python train.py --train_examples=97500 --loss="hinge" --generator_activation="silu" --init="trunc_normal_002" --residual_init="zero_last" --orthogonalizer="polar_express" --adamw_lr_other_params=0.0003 --lr_schedule="linear"
Rows from block 3 of the discriminator of a small GAN, named by matrix and row number. Rows with one number belong to one channel. Each number is 128 + 32 x the weight over its row's rms, rounded and kept within 0 to 255. All counts start at 0. After the name is the row's rms in percent of the matrix's.
After each channel's rows are labels from the 100 images, of 14976, where the channel reaches its highest value: "responds to" is what is common among them. Only what is clearly more common there than usual is listed. The data: scattered letters and digits in many colours. In brackets: how many of the 100.
# convs0: first 3x3 conv (discriminator.blocks.3.convs.0.weight, 128x128x3x3, each kernel summed), inputs 0-127
# convs1: second 3x3 conv (discriminator.blocks.3.convs.1.weight, 128x128x3x3, transposed, each kernel summed), outputs 0-127

convs0.29 092 [117 123 127 115 140  86 147 120 134 124  95 150 121 163 141 118 140 192 164 180  77  87 121 125 158 139 167 183 145 140 110 174  67 123 170  71 134 108 135  99  98 107 158  90 146 110 124 175 158 153 127  99 101 121  54 136 145  97 162  90  89  77 130  30 133 131 118 130 120 169 128 123  86 140 135 109 130 136 123 161  84  97 181 163 106 108  79 124 124 156 116 139  87  75 162  57 148 112 113 116 148 201 147 122 117 129 140 167  77 169 165  88 136 124 146 112  79 164 104 116  99 144  97 112 140 141  69 211]
convs1.29 093 [160 140 129 140 142 127 119 154 123 169 137  97  69 129 141 212 127 209 136 141 151 169 135  96 163 171 117  86 122  97 189  95 147 163 108 119 164 158 155 147 148  92  50 171 110  81  86 148  71 142  98 145 123 174 122 122 173 122 144 144 150 135 142 133 162 149 158 174  67 123 121 132 166 147 136 119 156 144  65 130 153 157 101 150 153 159 139 127 203 151 158 107 102 119 106 117 123 103 134 143 142  86 147 143 117 116 129 147  90 160 116 154  64 238 120 182 107 146 103 108  90 183 155  98 111 150 132 154]
responds to: yellow (79); orange (47)

convs0.13 138 [ 91 119  79 145 125 130 167 117 123 118 115  83 135 107 117 122  76  97 104 122 167 168 117 105  89 137 170 118 173 115 166 111  94  78 123 193 136 120 141 174 120  87 162 140 155 109 142 127 116 121 137 112  93 132  77 164 104 110 136 138 172 105 128 185 112 107 132 130 139 158 115  93 104 117 141 124 185  91 119 108 187 187 137 107 202 118 170 107 138 120  67 127 129  94  70 158 114 125 150  82 133 166 121 138 131  85 153 139 171  86 152 167 136 166 137 150 105 233 104 197  86 114 137 132 176 146 224 149]
convs1.13 119 [150 157 138 111 149 124  89 144  91 131 177 138 128  96 122 115 118  81 182 100  74  35 135 249 151 111 133 127 194 142 109 176 139 165 154  82 165 140  63 107 140  99 121  56 109  97 145 126  95 148 138 173 158 102 115 162 144 185 121 142 118 133 104 120 176 101 132 124  94 164 121 106 139 162  95 119 144 139 136 144 125 121 144 151  32  78 108 172 119 103 116 147 130 127 122 148  87 153 146 106 135 127 140 134 171 144 126 139 165 138 105  88 201 119 116  56 117 158 180 119 157 121 157 115 108 140 105 139]
responds to: teal (99); white (40); pink (40)

convs0.23 135 [161 120 126 110 148 101 114 130 169 108 119 107 194 194  55 163 103  84 104  61  51 196 172 133 134 138 135 146 131 150 150  91 165 156 157 114 136  59 153 111 119 154 126 164 123 131 153 119 139 112  76 105 153 130 108 117 173 135 152  62 130  82 102  81 148 116 126 124 120 137  87  88 141 139 126 113 134 128 103 126 143  68 212 117 156 165 134 115 148 120  99 147 151 152 166 136 143 140 111 108 174 137  75  95  71 135  80 122 145  91 111 114 128 105 142 180  98 137 143 189 100 129 119  25 123 122 153 107]
convs1.23 088 [135  88 129 142 134 112 102 152 198 136 138 161 132 162 158  75 133  45 102 152 192  46 131 125 137  31 159 140 190 127  96  76 109 113 164 123 148 129 167 135 138 143 101 200 119 167  82 145 163  97 186 123 158 120 149 148 128 165 153 144 161 172 121 134  73 100  82 117 161 139 104 143  86 145 139  63 160 151 149 138 112  98  93 139  80 133 165 131 108 136  80  85 104 152 105 164 151 147 132 139 114 175 132 106 129 156 173 111 117  97 124  99 156 123 144 102  87 156 132 160 124 138 113 153 168 126 200 111]
responds to: pink (66); white (65)

convs0.124 121 [148 132  98 131 142 152  98 111 158 136 143 112 177 141 179  94 134 120 113 161 158  85 124 159 106 147 103 105 152  73 141 119  73  87  90 128  99  86  99 103  90 110 138 130 155 112  98 128 156  59 119 111 124 116 162  69 109 139 106 151  35  95  65 165 114  92 140 114 125 123 154 120  88 159 110 125 158 108 124  78 144 162  78 124 155 177 127 183  96 102 119  81 114 112 167 123  43 120 140 120  96 158 121 115 169  99 183 148 130 150 136 124 131 110 134 171 136 112  58 104 124 140 101 179 186 223 152  87]
convs1.124 103 [111 138 137 156 107 113 146 150 101 158 147 124 130 161 149  38 107  53 174 193 113 149 153 136 196 118 125 177 162 148 134 119 109 103 188 143 137 170 153 191 183 125  81  93 112 109 158 139 111 112 104  98 116 129 114 130 125 136 131  93 175 133  80 146 189 130 125  98 138 141 128 162 137  83 115 170 125 143  62  36 121 152 116  70 141  91 156 186  82 137  82 129 110 161 107 105 128 122 141 118 117 134 131  52 214 142  91 136 156 103 136 130 126 132 116  96  84 124 141 128 122 110 127  95 148 191 149 109]
responds to: teal (95)

convs0.54 116 [121 125  64 127 127 124 165 153 118 112 135 100 119 111 168 109  81  19  97 102 214 105 110 157 154 127 125 152 167 126 135 155 109 138 131 163 121  71 186 175 145 165 189 109  82 200 124 106 103 108  99 166  91 130 104 148 163 137 141 170 198 165 154 175 125 144 126 104 131  93 141 131 145 133 136 131 185  92 170 119 114 177  78  86 189 128 119 142  71 133 136 117 146 133 125 148  88 116 124 147 138 114 165 173 130  70 139 100 142  99 146 125 151 107 136 154 109  86  98 118 152 119 141 130 156  52 179 103]
convs1.54 128 [113 113 142 102 139  97 106 128 145 101 105 154 119  95  98 113 109  59 127 136  47  83 161 165 132 142 144 157 206 119 136 163 148 112 118 131 115 110  56  14 145  93 168  98 200 151 152 124 146 144 150 165 150  95 144 144 120 151 135  98  63 119 141 122 127 133 181 110 144 155  91 140 144 125 147 100 104 121 131 128 158  65 171 135  34 149 118 145 125 150 137 148 164 149 119 172 109 134 153 114 108 110 132 123  76 136  74 157 145 101 146 152 164 139 118  88  77 133 122 110 100  71 117  75 128  83 188 108]
responds to: teal (99); white (41)

convs0.109 060 [121 140 175 124 125  93 136 103 147  97 119 146 100 141 142 138 151 146 123 187  76 153 167 101  83 114 131 136 113  80 154 106 116 141 165 122 127 116 129  54 180 124 107  99 100 156 148 100 111  75 124 119 134 169 126 105 111 110 150 105 155 121 186  53 147 126 153 140 122 177 121  92 205 133 102 112  79 120 147 135  93  97 164 190 110 118 139 149 134 108 114 146 143 128 146  65 106 113 180  85 146 108 134  62  95  96 136 137 148 150 103 143 134  74 156 102  91 195 158 136 147 129 230 143 163 121 167 223]
convs1.109 120 [115  88 119 127 118  95 138 139 227 102 185 132 105 164 125 134 132 190 138  97 182 129 145 172 177 147 128  35  90 180 114  88 129 179 104 117 100  87 143 190 123  77 150 180 121  96  92 111 110 155 151 101 106 134 130  74 126  96 148 142 175  96 121 117 126 110 164  95 129 118 152 110 107 134 145  61 128 118 144 179 141 124 119 179 131 147 113 152 159 126 169  99 108 118 150  91 143  97 111 139 134 138 142 166  60 112 170 115  65 142 126 168 120 177 115 187 147 112 122 168 119 163 174 155 157 192 112 147]
responds to: yellow (78); orange (57); white (41)

convs0.76 042 [115 128 113 139 138 132 212  85 104 176 106 105 112 158  71  87 104  92 113 136 128 123  91 126 111  79 152 151 150 132 135 107 139 108 163  74  89  97 147 166  55 173 190 123 124 109 158 138 122 185 138 103  99 145 124  60 156 153 157  81 125 117 156 136 125 125 161 123 202 117 107  83 127 152 156 123  95 167 140 118 192 123 114 127  97 158 124 147 128 124  97 119 118 154  90 148 106 178  72 128  85 177 155  88  98 156 156  53 132 148 110  48 153 172 128 118  74 139 134 114 196 179 114 133 135 146 103 106]
convs1.76 086 [ 96 174 121 189 124 130 159  83 163 150  83  60 118  73  76 118 119 155 103  89 109 177 162  93 146 153 110 210 111 143 179 133 149 173 129 128 147 115  47  94  77 153 121  68 143 155 106 170  87 161 120 156 123 142  94  80  92  67 131 154 111 102 105 153 121 133 149 160  86 132 159 184 170 106 139 120 101 127 132 101 171 146 144 116 190 103 108 151  91 116 123 167  97  95 150 106 174 117  92 162 136 151 137 120 147 127 120 101 140  95 121 120 118 101 139 120 103 152 139  97 176 169 106 141  91  45  98 160]
responds to: white (78); pink (40)

convs0.74 125 [ 89 132 105 128 138 136 133 102 157 140 144  95 134  25 120 119 113 197 128 168 181 162 154 154  89 117 104 150  65 107 173 153 122 130 175 174  93 181 165 109 174 145 138 126 159 108 134 161 110 139 145 146  73 150  85 116 118 154 175  72 149 126 161 151 118  79 133 103 157 150 114 114 111 194 143 147 138 181 111 101 160 152 112 137 131 117 115  84 121  79 102 143 104  88 107 160 139 212  89 171 118 125 159 146 164  92 111  80 105  87 131 182 152  88 172 122 142 144  84  86  98 116 146 151 115 162  64 104]
convs1.74 101 [133 132 104 154 170 105 108 177  21 146  93 226 127 124 131 149 155 210 164 121 130  82 203 142 160 186 149 101 162  82 144 174 128 139 102  95 136 119  62 156 135 134 150 172 130 135  75  81 168 159  95 117 144 148 129 127 158 132 103 122  94 133 199 139 114 129 130  97 154 118 131  91 154 159 121  85 119 135 141 144 151 112 135 163 159 123 124  81 122 140 169 133 155 135  99 181 203 167 128 176 133 105 137  95 133 130 127 127 135 169 109 115 112 150 120  98 107 103 105 185 131 142 120  81 162 182 150 140]
responds to: yellow (72); white (56)

convs0.42 134 [165 135 156 208  78 155 117 186 132 149 125 112 170 138  82 157 127 183 160 178 120 171 151 123 131  98 204 140 122 163  76 157 147 145 119 134 125 174 155 135 142 127 140 105 124 156 130 169 142 104 110 156 200 128  98 128 126 149 152 109 183 160 122 130 138 134 138 134 143 145 115 139 196 132 139 125 133 128 165 121 107  50 159 174 105 109  93 119 169 200 151 196 104 134 139  85 212 154 132 119 115 104 156 103  48 158 145 136 151 140 134 140 119 169 164  86 159 136  81 124 173  97  93  99 121  95 112 174]
convs1.42 094 [166 129 132  97 119 172 112 152  90 142 185 138  88 159 157 149 158 122  60 152 134 113  60 198 109 109  98  69 101 149 137 183 121 136 152 158  95 185 144 137 131 162  98 145 168 109  83 162 150  95 157 127 125 128 165  77 101 192 111 123 100 120 125 106 124 169 144  89  90 128 127 102 123  98 127 172 152 140  64 140 122 159 131 122 130 152 147 137 110 165 134  95 106 133 142  70 159 115 191  76 128 144 112 176 185 166 155 102  88 108 121 190 111 162  91 147 127 196 155 115  96 129 116 148 182  67 160  80]
responds to: yellow (79); orange (46); white (40)

convs0.118 047 [154  98  92 138 141 137 144  90 127  95  98 154 143 170 115 155 172 138 116 128 165 130 109 152 144 169  63 135  74 110  79 167 123 109 163 158 165 125 141 123 155 138 103  84 118 130 144  75 103 120 149 146 124  87  96  50 118  99 132 175 118 106  89 187 110 161  80  76 200 147 125 171 144 127 147 128 198  85 148 151 176 155 136 100  66 152  98 110 115 163 145 173 135 124 106 157 128  91 168 142 164 118 207 140 125 137 149 146 128 114 115 115 162  60 121 118  57 132  79 172  70 140  76 151 160 144 152 143]
convs1.118 090 [126  63 162 149 156 126  78 149 134  81 127 146 190 131 141 120 129  96 138 115 104 123 111 179 126 146  87 172 107 152 142 212 157 127 118 105 150 112  79 128 139 154 129 122 204 155 191  99 135  58 155 178 110  71  88 116  86 138 135 116 115 132  82 162 127 120 110 125 126 182 135 128 115 136 127 162 104 121 127  94 132 134  91 102 153 162  63 124  93 124 146 178  86  98 148 183 118 158  84 102 134 145 150 116 105 124 139 151 147 159 147 128 111 185 152  82  37  94 117 110 155 167  83 180 146  73  73 111]
responds to: white (63); yellow (57); pink (48)

convs0.52 093 [155 121 100 170 147 104 147  95  92 119 143  96 125 109 142 102 138 113 115 104 166 135 146 202 126 163 117  54 143 122  84 109 111 148 125 160 141 162 202 124 128 157 128  99  88 219 100  88  86  93 122 159 112 154 144 103 146 123  94 101 138 114 146 174 113 146 123 147  81 172 185 121  91 151 142 132 129 132  78 112 120 131 112 112 178 196 102 147 107 117 107  95 157 168 156 103 101 150 112 177  92 132  88 210 146 146 222 161 114 106 108 120 154 109 219 154 132  94 104  89 114 124  93 154 123 162 121 106]
convs1.52 098 [101 158 115 136 109 146 127 138  99 144   0 101 102 156 122 181 126 122 159  84  93  84 160  55 147 178 151 196 228 150 143 130 110 126 124 123 166 124  73 149 124 123 132  82 182 171 123  94 114 121 122 130 131 164 140 106 129 135 131  96 125 123 110 129 107 139 106 148 108 153 146 113 120 142  97 102  94 119 112 104 136 125 140 110  32 139 151 107 158 140 149 146 129 116 129 150 133 215 122 175 140 128 118  61 137 148  56 163 159 114 135 145 106  86 183 164  99 150 142 106 113 104 163 144  77 114 115 133]
responds to: teal (92)

convs0.104 145 [ 67 104  94  74 120  93  90  62 140 139 140 148 119 121 116  91 108  96  66  65 155 145 165  86 109 159 143 166  97  78 151 120  69 122 101  99 169  41 109 142 139 115 105 134 124  77 136  78 163 109 120 126 121 102 150 122 144 145 231 115 125 148 135 129 127 147 141 171 130 120 149 128  95  94 120 120  59  98 120 136 122  95 166 175 129  62 137 166  87 115 120 106 106 124 100 176 105  77 119  80 114  78 159 114 150 136  93 108  97 121 113 160 124  93  50 153 125 112 154 170 121 139 148 169 119 146 141  82]
convs1.104 106 [133  84 120 112  92 105  83  95  72 146 137 142 150 168 143  81 144  40 110 138 145 107  45 147 129  75 166 101 155 110  92  67 133  94 131 103  52 166 136  95 125 147 114 197 106 110 127  94 131 123  96 127 124 140 165 121 153 157 131 137 136 121 150 131 137 107 117 146 145 130 108 125 141 120 148 120 115 153 138 136 132  87 101 149  94 117 154 103  90 121 163 148 117 161 109 139  77  66  97 106  88  85 119 225 205 125 168 140 138 129 114 116 124 104  89  30 125 152 144 151 116 134 134  74 173 182 171 105]
responds to: pink (91); orange (41)

convs0.69 088 [ 83 157  94  73 152 144 166 153 109 128 122  49 127 118 109 122 106  74 173 117 191 130 124 157 125 129 103 107 134 124  72 110 140 101  64 106  81 102 150  75  95 117 139 117 172 134 100 139  97  97 149 110 148 113 114  96 141  86 138 186  98 165  97  93 145 106 113 115  87  63 109 154  99 134  98 130 125 154 145  49 125 153 132  64 121 138 138  74 137 125  90 130 118 158 170  98  86  73 108 202 131 107 152 149 145 137 123 157  87  91 138 109 139 195  76 157 100  90  99 130 110 108  76 133 210 129 119 141]
convs1.69 099 [116 174 145 109 155  86  77 129 149 150 120  90  90 148 149 129 150 110 151 162  58 183 190 101 168 101 133 198 134 142 164 123 111 104 126 160 149 186 108 175 162 124 170  81 136 140 203 145 152 124  55  90 145 113 116 140 150 140  95  61 175 136  93 115 133 124 137  97 141 163 114  88  98  90 125 171 126 145 117  84 101 128 154  53 111 126 143 131 120 145 122 118  86 130 134  81  75  90 162  99  91 148 136  41 181 147 123 144 137 149 148 150 135  99  95 105 138 126 150 116  81 155  84 153  98 130  79  87]
responds to: teal (84)

convs0.15 047 [137  94 122 106 102 124 205 118 130 126  66 117 137  97 112 150  90 128 129 156  94 179 134 130 144 124 103  58 132 132 111 156  94 138 122 126  99 131 155 115 101 169 157 142 151 135 112 150  55 139 173 109 133 142  51 156 155   9 124 146 130 100 197 149 125 107 125 137 152 134 119  77 101 150 176 122 118 168 123  94 133 141 160 173 100 153 158 123 116 171 137 109  92 219 159 171 108 115 165 154 108 173 129 163 170 140 127 125 165 132 100 157 133 113 108 139  79 152 117 122 116 129  55 160 194  92  90 149]
convs1.15 094 [104 192 152 121 138 172 133 145  24 115 119 107 149 159 178 106 157 159 173  51  67 120 102 155 159 142 141 167 118 146 179 163 168  99 130  68 178 119 130  87  83 113  78  65 106 113 103 102 155 141  94 147 125 164  94 161 113 100 132  91 111 127  79 146 105 100 135 145 126 112 117 119 109 124  96 144  96 110 156 120 147 136 172  98 110  70 125 146 117 144  73 155 104 116 138 125 136 181  91 121 115 136 144 124 217 127 117  93 108 141 135 141 157  37 147 127 124 118 142 117 156  71 111 132  73  80 120 110]
responds to: white (78); pink (44)

convs0.53 121 [160 145 126 169  97 159 124 139 145 194 115 130 147 168 144  90 179 176 105 116 106 159 113 177 111 138 111 161 109  89 168 127 107 161 127 111 149 121 123  83 103 154 158 118 147 179 115 123 132 111 112  83 100 140 135 153 109  72 212 156  62  88 101  93 142 112 121 128  92 204 132 122 149 178 125  84  89 107 107 104 149 152 127 141  20 141  78 168 131 127  97 138 119 146 134 145 144 123 139 157 120 129 119 123 131 157 118 196  71  86 180 160 150 131 128 120 131 124  93 122 180  91  92  92 130 204  60 149]
convs1.53 097 [110  93 120 152 132 102 128 152 116 130 115  95  75 150 165 162  90 232 140  98  73 138 129  61 119  35 118 138  86 160 121  95 162 144 115  85 147 108 129 165 170 154  86 151 184 132  99 162  98 140 132 138 121 148 136 120 131 100 128 113 158 135 103 148  70  75 101  74  96  99 156 170 137 166 115 136 169 130 150  79 144 138 149 200 191 123 128 168 118 121 103  94 133 160 138 148 168 101 124  89 145 155  89  82 133 138 131 172 107 127  86 151 147 127 166 171 137 163 120 160 127 148 129 103 165 214 168 108]
responds to: yellow (84)

convs0.63 160 [219 158 135 179 125 143 103 110 133  82 151  88 130  81 134 126 132 125 166 132 109  87 157 153  66 134  99 109 143 170 124 126 122 110 128  96 109 133  89  74  68 150 185 143  91 227 123  97 144 134 144  91 133 174 126 116 111 123 130 122 164 135 131 124 128 133 135 121 102 121 128 123  79 161  87 135 135 132  86 101 104 142 115  69 141 164 116  81 115 151  92 126 145 114 101 155 171 151 134 222  64  70 128 175 130  80 134  74 147 135 139 105 130  97 190 110 137  59 113  96  96 137 125 127 103 147  54 104]
convs1.63 118 [149 134 103 121 162 132 169 108  92 127  55 141 140 125  98 147 139 176 144 126 134 170 233  18 139 126 134 144 142 123 162 121 129 125 139 125 117 119 144 140 116 134 187 120  80 155 102  90 109 131  75 128 174 197 144 121  99 125 119  96 132 152 153 122 133 127 106 135 103 112 116 141 134 174 109 169 149 163 164 125 144  76 175 121 189 120 123 159 125 141 145 122  64 158 101  93 132 122 103 198 132 106 104  16 113 153 132 149 129 121 105 133 157  65 148  96 131 127 143 147 135  68 115 103  76 126  65 138]
responds to: yellow (84)

convs0.31 079 [181  87  91 159 116 141 125  87 136 197 126 104 150 130 146 124 131 123 102 107 126 152 181 165 108 141  85 125 104 112 174 119  82  77 150 137 144 144 117 113 151 162 170 130 124 157  49  93 101 127 133 121  73 186 108 123 130 110 153 172 108 167 160 179 128  91 150 124 176 174 138 109 173 152  54 146 177 135  57 140 106 142 135  63 103 148 175 148 121  90 150 135 124 138 123 182  95 181 151 141  99 130 150 165 148 157 127 101 200 119  66 166  93 149 193 120 124 122 136 132 109 116 165 152 155 119  59 111]
convs1.31 122 [ 94  87 112 131 128 164 125 122 107 159 104 162 171 120 140 162 156 172 108 148 114 120 191 135 150 141 151 157 167 130  96 153 144 147 140 141 155 124 139 122 115 130 174 180  51 147 173 115 126 128  49  93  94 121 117 183 122 113 143 118 134 159 137 149 109 147  43  95 181 133 165 130 144 176 139 165 113 133 136 149 123  45 111  85 146 110 144 137 107 123  97 133 152 109 128 135 126 187 147 190 104  91  88  64 210 169 155 150 155 116 101 100 119  99 158  42 127 162 112 104 161 131  74  70 126 146  93 134]
responds to: white (56)